config.yaml
arch: "mlp"
model: "image classifier"
dataset: "drawn small creatures on textured ground"
train_examples: 101725
image_size: 32
crop_scale_min: 1
horizontal_flip: true
color_jitter: 0.2
targets: ["creature", "coat"]
num_classes: [12, 6]
layers: 8
norm: "layernorm"
norm_position: "pre"
activation: "gelu_tanh"
mlp_ratio: 4
inner_norm: false
drop_path: 0.05
width: 256
mixing: "cutmix"
loss: "cross_entropy"
init: "lecun_normal"
residual_init: "scaled_by_depth"
optimizer: "soap"
beta2: 0.95
lr: 0.0034
beta1: 0.95
shampoo_beta: 0.95
eps: 1e-08
precondition_frequency: 16
max_precond_dim: 512
one_sided: false
adamw_lr_other_params: 0.0013
steps: 29800
batch_size: 512
epochs: 150.0
lr_schedule: "cosine"
final_lr_fraction: 0
warmup_steps: 890
weight_decay: 0.06
adamw_weight_decay_other_params: 0.01
Rows from block 3, named by matrix and row number. Rows with one number belong to one neuron. Each number is 50 + 12 x the weight over its row's rms, rounded and kept within 0 to 99. All counts start at 0. After the name is the row's rms in percent of the matrix's.
# fc1: MLP up (model.blocks.3.mlp.fc1.weight, 1024x256), inputs 224-255
# fc2: MLP down (model.blocks.3.mlp.fc2.weight, 256x1024, transposed), outputs 224-255
fc1.449 105:74 37 68 59 63 62 39 47 45 61 31 51 59 50 35 60 47 29 43 33 58 54 48 14 39 59 50 56 44 61 26 57
fc2.449 100:40 69 59 32 33 49 58 42 64 28 58 46 27 42 22 40 50 65 62 51 63 35 40 73 59 47 55 68 53 37 45 33
fc1.450 100:38 35 47 64 27 45 67 65 52 59 51 32 41 56 57 40 39 72 44 60 42 56 32 49 38 67 66 47 59 40 30 63
fc2.450 100:47 43 59 70 72 46 49 18 53 47 42 70 50 47 43 33 37 34 64 43 47 64 57 48 57 52 36 51 63 55 49 53
fc1.451 097:44 53 41 56 26 55 48 55 56 47 64 44 55 54 52 60 53 41 48 52 42 42 61 61 61 63 59 46 58 49 37 82
fc2.451 093:39 59 40 70 78 60 53 41 58 60 36 54 39 43 33 43 51 57 59 36 75 66 38 42 36 52 53 70 60 62 48 33
fc1.452 105:47 37 62 59 53 63 54 76 45 48 70 34 43 53 63 67 18 54 59 57 67 56 49 69 45 56 27 26 37 65 47 60
fc2.452 100:61 61 42 36 46 33 53 48 46 43 32 69 24 48 48 30 74 31 37 51 48 22 54 44 50 39 63 65 49 34 48 31
fc1.453 091:72 44 38 45 27 61 32 40 63 53 48 60 42 68 46 34 51 36 60 47 45 40 68 57 55 36 58 45 64 59 41 57
fc2.453 103:36 61 59 71 44 50 38 81 63 39 53 31 59 41 63 66 58 46 53 41 41 54 42 69 61 39 36 52 66 45 49 60
fc1.454 091:65 36 53 47 60 33 38 48 75 58 32 47 56 48 40 49 69 46 53 41 44 39 65 58 62 33 60 50 55 43 53 57
fc2.454 094:39 43 38 57 51 54 35 49 42 68 36 85 55 45 28 39 27 58 49 50 54 48 35 46 45 55 68 28 38 48 38 41
fc1.455 104:53 57 37 38 53 38 48 59 50 62 48 28 62 45 71 29 66 33 57 32 65 63 24 51 43 50 42 59 67 47 33 39
fc2.455 105:54 71 49 56 38 61 45 54 60 64 53 40 53 57 50 57 43 50 41 49 47 52 51 62 45 58 67 76 34 28 68 39
fc1.456 108:47 31 53 61 46 33 71 42 62 56 31 57 48 62 35 47 67 47 62 50 53 55 35 62 64 62 56 61 52 21 63 67
fc2.456 106:56 63 30 34 29 51 54 65 52 50 83 42 33 54 46 55 36 20 48 58 69 54 53 35 38 53 39 48 67 48 28 59
fc1.457 101:58 51 50 59 56 45 52 42 42 65 42 56 58 71 54 50 55 44 72 37 58 44 54 35 60 49 57 38 43 67 60 44
fc2.457 093:47 53 46 23 45 59 63 42 48 34 46 32 40 47 46 48 48 63 41 66 63 48 54 49 56 66 41 66 44 54 60 45
fc1.458 085:47 60 51 51 43 36 39 39 53 47 42 47 50 53 30 57 50 39 39 32 44 41 52 53 47 68 48 43 64 34 36 39
fc2.458 096:50 60 51 50 57 52 51 67 61 50 50 61 55 56 36 31 53 50 60 42 55 49 50 75 34 43 56 32 45 72 64 16
fc1.459 112:51 47 50 48 54 45 52 71 56 38 48 56 34 75 60 47 23 49 58 40 60 43 77 53 46 47 70 62 49 44 53 58
fc2.459 107:49 59 41 36 43 53 24 53 49 76 26 62 53 47 65 58 48 35 35 30 49 61 55 25 59 47 49 35 50 60 57 46
fc1.460 102:39 53 61 61 58 63 39 64 67 48 58 46 56 68 58 47 52 67 42 55 63 63 44 54 42 66 59 58 61 36 64 55
fc2.460 101:42 57 45 33 51 56 68 47 50 46 45 42 30 29 39 51 44 37 54 27 53 40 66 49 55 38 44 57 42 52 50 36
fc1.461 092:54 52 59 42 20 39 63 30 35 22 56 37 69 39 46 41 64 45 53 50 39 58 34 70 57 32 42 61 60 55 41 33
fc2.461 098:35 50 55 46 44 70 44 53 63 62 28 66 23 39 58 54 40 64 57 55 51 42 70 35 57 61 36 39 64 54 78 14
fc1.462 096:44 50 62 69 29 34 43 55 46 44 45 42 53 52 52 51 66 41 46 67 33 79 61 45 51 40 35 23 62 57 60 55
fc2.462 100:63 44 49 39 44 55 32 59 28 51 48 47 59 53 47 39 55 42 50 42 62 38 41 48 51 56 61 71 40 65 39 42
fc1.463 103:52 47 57 30 19 43 36 47 50 47 44 47 56 55 69 29 32 43 38 36 62 47 48 58 49 37 55 39 38 48 27 48
fc2.463 100:52 37 69 47 65 35 66 38 51 55 39 23 48 57 28 51 49 49 82 46 30 48 55 58 61 51 45 49 46 39 45 51
fc1.464 074:81 60 42 43 55 43 55 54 51 16 65 66 45 62 40 57 31 43 56 43 34 46 48 27 40 64 49 44 47 60 59 40
fc2.464 084:39 55 56 53 48 66 43 32 71 62 30 33 61 44 48 35 36 44 49 51 46 54 50 57 59 42 60 59 54 44 39 52
fc1.465 116:83 52 43 47 54 48 62 60 32 41 64 43 52 65 49 25 53 62 58 34 32 50 56 57 37 61 24 38 49 36 62 53
fc2.465 103:23 46 51 59 64 57 53 43 66 57 43 63 21 41 48 40 46 46 39 55 54 48 53 45 67 67 48 31 34 53 42 43
fc1.466 103:53 32 40 65 74 50 58 31 44 52 56 59 40 69 37 40 63 43 43 76 49 62 63 69 57 30 48 47 55 56 35 30
fc2.466 095:50 55 62 51 48 53 31 49 46 53 71 41 51 33 62 63 43 36 64 29 69 42 16 54 44 43 49 48 33 53 58 67
fc1.467 101:51 18 54 47 41 57 67 55 61 59 60 65 52 60 45 21 18 38 42 41 45 53 71 48 46 62 47 43 41 37 66 48
fc2.467 095:46 65 32 47 53 49 41 25 36 28 46 36 59 62 55 60 51 62 47 49 45 47 37 62 59 43 55 58 56 52 37 61
fc1.468 094:24 60 56 38 36 51 65 56 52 65 62 45 44 74 37 29 67 66 39 39 56 85 53 51 55 44 56 33 43 58 59 36
fc2.468 099:61 49 36 41 56 51 74 39 65 64 43 59 49 42 52 59 30 30 79 57 29 42 60 50 38 36 47 41 54 57 71 80
fc1.469 103:30 43 49 80 70 30 34 57 54 45 52 45 75 39 43 45 27 37 63 39 60 50 45 56 28 64 44 45 28 68 51 65
fc2.469 098:58 35 39 21 41 70 57 58 25 43 34 56 50 64 61 52 54 66 40 55 54 46 59 49 46 43 44 52 67 47 53 52
fc1.470 094:54 26 58 45 63 68 58 57 41 49 42 25 54 40 44 31 40 37 34 55 37 37 68 47 38 58 53 54 52 69 61 47
fc2.470 102:52 58 66 42 51 49 41 62 47 31 35 66 74 50 42 75 37 59 32 51 45 65 46 64 75 56 59 46 39 71 47 42
fc1.471 099:49 32 61 52 28 47 39 65 61 39 58 54 78 46 45 50 53 57 43 69 39 49 54 67 19 50 58 64 61 41 43 44
fc2.471 091:50 70 32 52 76 60 72 47 43 60 33 55 50 60 48 63 25 31 46 38 50 63 72 35 43 45 43 37 36 59 64 50
fc1.472 108:30 53 81 40 39 54 54 54 45 26 60 39 48 32 42 44 53 49 30 57 28 53 63 54 56 72 35 47 68 42 60 65
fc2.472 112:45 43 64 67 43 56 43 28 44 54 45 59 42 69 65 65 50 74 60 43 71 55 58 59 25 43 40 59 63 52 44 48
fc1.473 106:53 58 44 59 50 46 69 59 33 27 64 49 48 58 47 33 72 72 51 15 65 41 53 43 54 56 45 36 43 60 52 37
fc2.473 105:46 57 55 41 37 43 30 54 60 69 41 56 52 40 35 60 32 23 52 80 34 58 46 50 58 59 39 71 64 56 35 64
fc1.474 103:52 47 38 30 59 66 38 49 49 48 56 62 66 67 25 61 56 37 22 63 43 43 54 45 54 43 53 51 36 43 46 48
fc2.474 101:37 69 66 50 52 44 56 44 29 53 35 61 37 41 61 68 56 67 66 29 61 44 52 60 52 58 25 74 76 48 38 39
fc1.475 116:67 38 51 59 66 64 31 45 46 58 57 51 72 57 81 62 41 47 53 50 34 51 50 40 63 71 56 60 46 54 62 59
fc2.475 122:29 72 60 37 49 48 63 49 65 45 39 48 30 41 18 31 59 56 52 56 66 44 52 57 38 28 45 51 49 46 48 37
fc1.476 101:42 43 80 23 62 53 44 61 51 62 53 44 53 58 58 15 40 44 13 52 53 50 50 46 71 36 43 43 61 46 56 69
fc2.476 105:45 56 52 42 32 64 36 58 40 46 58 27 52 44 54 58 79 65 67 40 28 38 22 46 51 43 45 61 57 20 50 46
fc1.477 099:16 37 49 35 77 59 39 41 43 68 53 65 66 48 54 40 41 45 32 37 61 48 57 50 61 63 48 54 71 49 63 30
fc2.477 104:55 71 53 42 57 47 48 46 29 44 54 32 32 73 46 35 39 64 45 62 61 46 59 39 42 49 47 55 65 71 70 66
fc1.478 101:57 48 64 76 59 48 54 54 31 55 69 51 18 54 41 47 59 37 62 63 51 51 48 37 70 45 49 58 33 60 47 52
fc2.478 093:64 87 35 51 49 46 23 82 83 29 22 46 62 53 37 77 58 55 51 50 55 30 48 56 58 43 65 56 57 50 52 56
fc1.479 109:67 52 46 56 57 42 75 52 24 68 41 48 50 30 57 42 65 51 41 40 45 57 49 50 32 55 75 77 37 90 48 67
fc2.479 097:61 60 57 25 52 36 27 52 82 44 67 55 36 57 48 43 59 63 84 47 63 34 36 29 54 54 42 39 58 45 54 69
fc1.480 104:56 47 51 61 52 27 49 66 67 30 73 58 69 73 32 49 71 63 49 51 61 54 35 61 64 66 71 69 23 48 41 66
fc2.480 104:47 53 43 42 58 68 68 42 50 58 53 42 43 34 68 53 39 40 55 32 39 56 67 20 34 21 37 43 58 19 58 25
fc1.481 103:51 39 38 47 52 51 64 65 44 69 58 43 33 46 52 30 44 62 50 40 45 21 45 66 53 58 34 39 58 39 52 53
fc2.481 113:52 48 55 58 43 66 63 41 72 79 52 42 68 58 38 39 44 48 35 45 57 54 66 42 57 49 51 58 41 40 57 58
fc1.482 094:42 42 71 75 42 30 53 62 52 37 57 72 33 47 46 52 40 57 70 42 23 45 49 32 39 57 39 22 66 44 50 44
fc2.482 099:44 44 53 47 60 47 63 67 48 53 46 37 46 59 64 45 46 40 23 43 49 42 55 67 56 50 67 55 31 29 50 40
fc1.483 100:22 50 52 37 42 48 53 48 45 68 65 45 43 58 35 79 32 53 51 59 65 56 15 55 42 66 49 57 58 39 57 53
fc2.483 086:80 58 52 63 61 47 42 78 66 22 45 60 58 44 28 21 55 33 56 50 35 56 60 50 57 42 43 51 34 37 71 64
fc1.484 103:40 28 36 61 41 48 59 64 39 62 52 49 47 53 44 60 54 72 47 51 55 67 43 34 47 81 77 64 50 47 52 53
fc2.484 097:43 56 44 28 56 52 49 47 34 50 54 45 57 37 34 53 52 31 62 57 31 45 53 44 45 30 39 40 22 35 37 54
fc1.485 106:47 44 48 53 52 30 36 39 54 44 47 40 57 55 43 38 46 44 68 70 54 18 59 44 41 28 33 51 35 50 80 57
fc2.485 111:44 48 46 15 52 28 56 61 37 40 63 47 32 44 50 48 48 46 70 49 59 56 63 67 32 56 32 32 40 42 75 36
fc1.486 082:41 46 52 56 31 51 61 36 19 56 68 49 48 66 47 47 74 37 59 57 60 47 34 36 81 51 48 37 56 61 51 47
fc2.486 095:53 63 48 55 56 37 35 36 57 64 50 42 52 63 43 64 49 71 58 49 61 58 51 35 41 49 45 49 32 48 57 45
fc1.487 106:44 34 43 48 59 46 50 76 39 47 47 63 23 48 50 33 40 56 63 56 57 44 61 39 57 46 35 79 54 60 54 53
fc2.487 107:63 55 46 36 72 52 50 62 45 32 39 40 35 60 50 70 65 58 65 63 59 56 52 62 28 62 58 39 69 43 43 41
fc1.488 102:28 39 52 62 40 57 43 24 42 65 35 76 49 67 48 47 45 50 35 63 37 56 49 60 57 43 72 58 60 51 40 59
fc2.488 101:54 45 73 29 39 71 58 69 53 58 66 45 43 44 32 70 39 56 47 41 47 50 61 40 72 52 53 54 40 55 36 51
fc1.489 106:40 45 71 61 50 58 73 56 49 62 35 47 68 45 44 30 53 58 44 66 38 60 57 57 56 48 63 51 52 60 37 51
fc2.489 101:59 73 67 58 67 43 31 43 57 23 72 52 24 55 38 52 34 37 73 50 66 54 40 56 37 51 56 66 45 48 79 65
fc1.490 098:49 57 53 56 39 35 63 40 28 65 72 61 52 54 37 69 42 78 35 75 52 48 41 41 26 34 54 67 57 58 57 65
fc2.490 100:40 57 44 45 59 49 47 73 57 47 58 47 63 33 43 44 69 46 53 55 55 53 55 51 51 63 49 44 42 47 68 31
fc1.491 101:39 43 43 38 37 39 54 47 54 49 55 43 40 38 59 55 63 33 49 63 56 29 54 74 45 36 53 39 54 40 56 48
fc2.491 098:58 53 43 71 53 61 67 25 32 60 51 29 54 47 45 40 58 58 63 52 89 39 29 34 36 65 42 60 50 65 30 60
fc1.492 096:66 56 66 43 42 39 52 40 55 53 18 52 56 53 58 31 55 41 46 39 36 28 41 54 26 39 62 63 71 59 64 54
fc2.492 094:32 47 35 30 52 42 45 68 57 72 68 21 60 38 59 61 36 46 52 57 45 57 40 33 42 54 56 40 68 57 59 59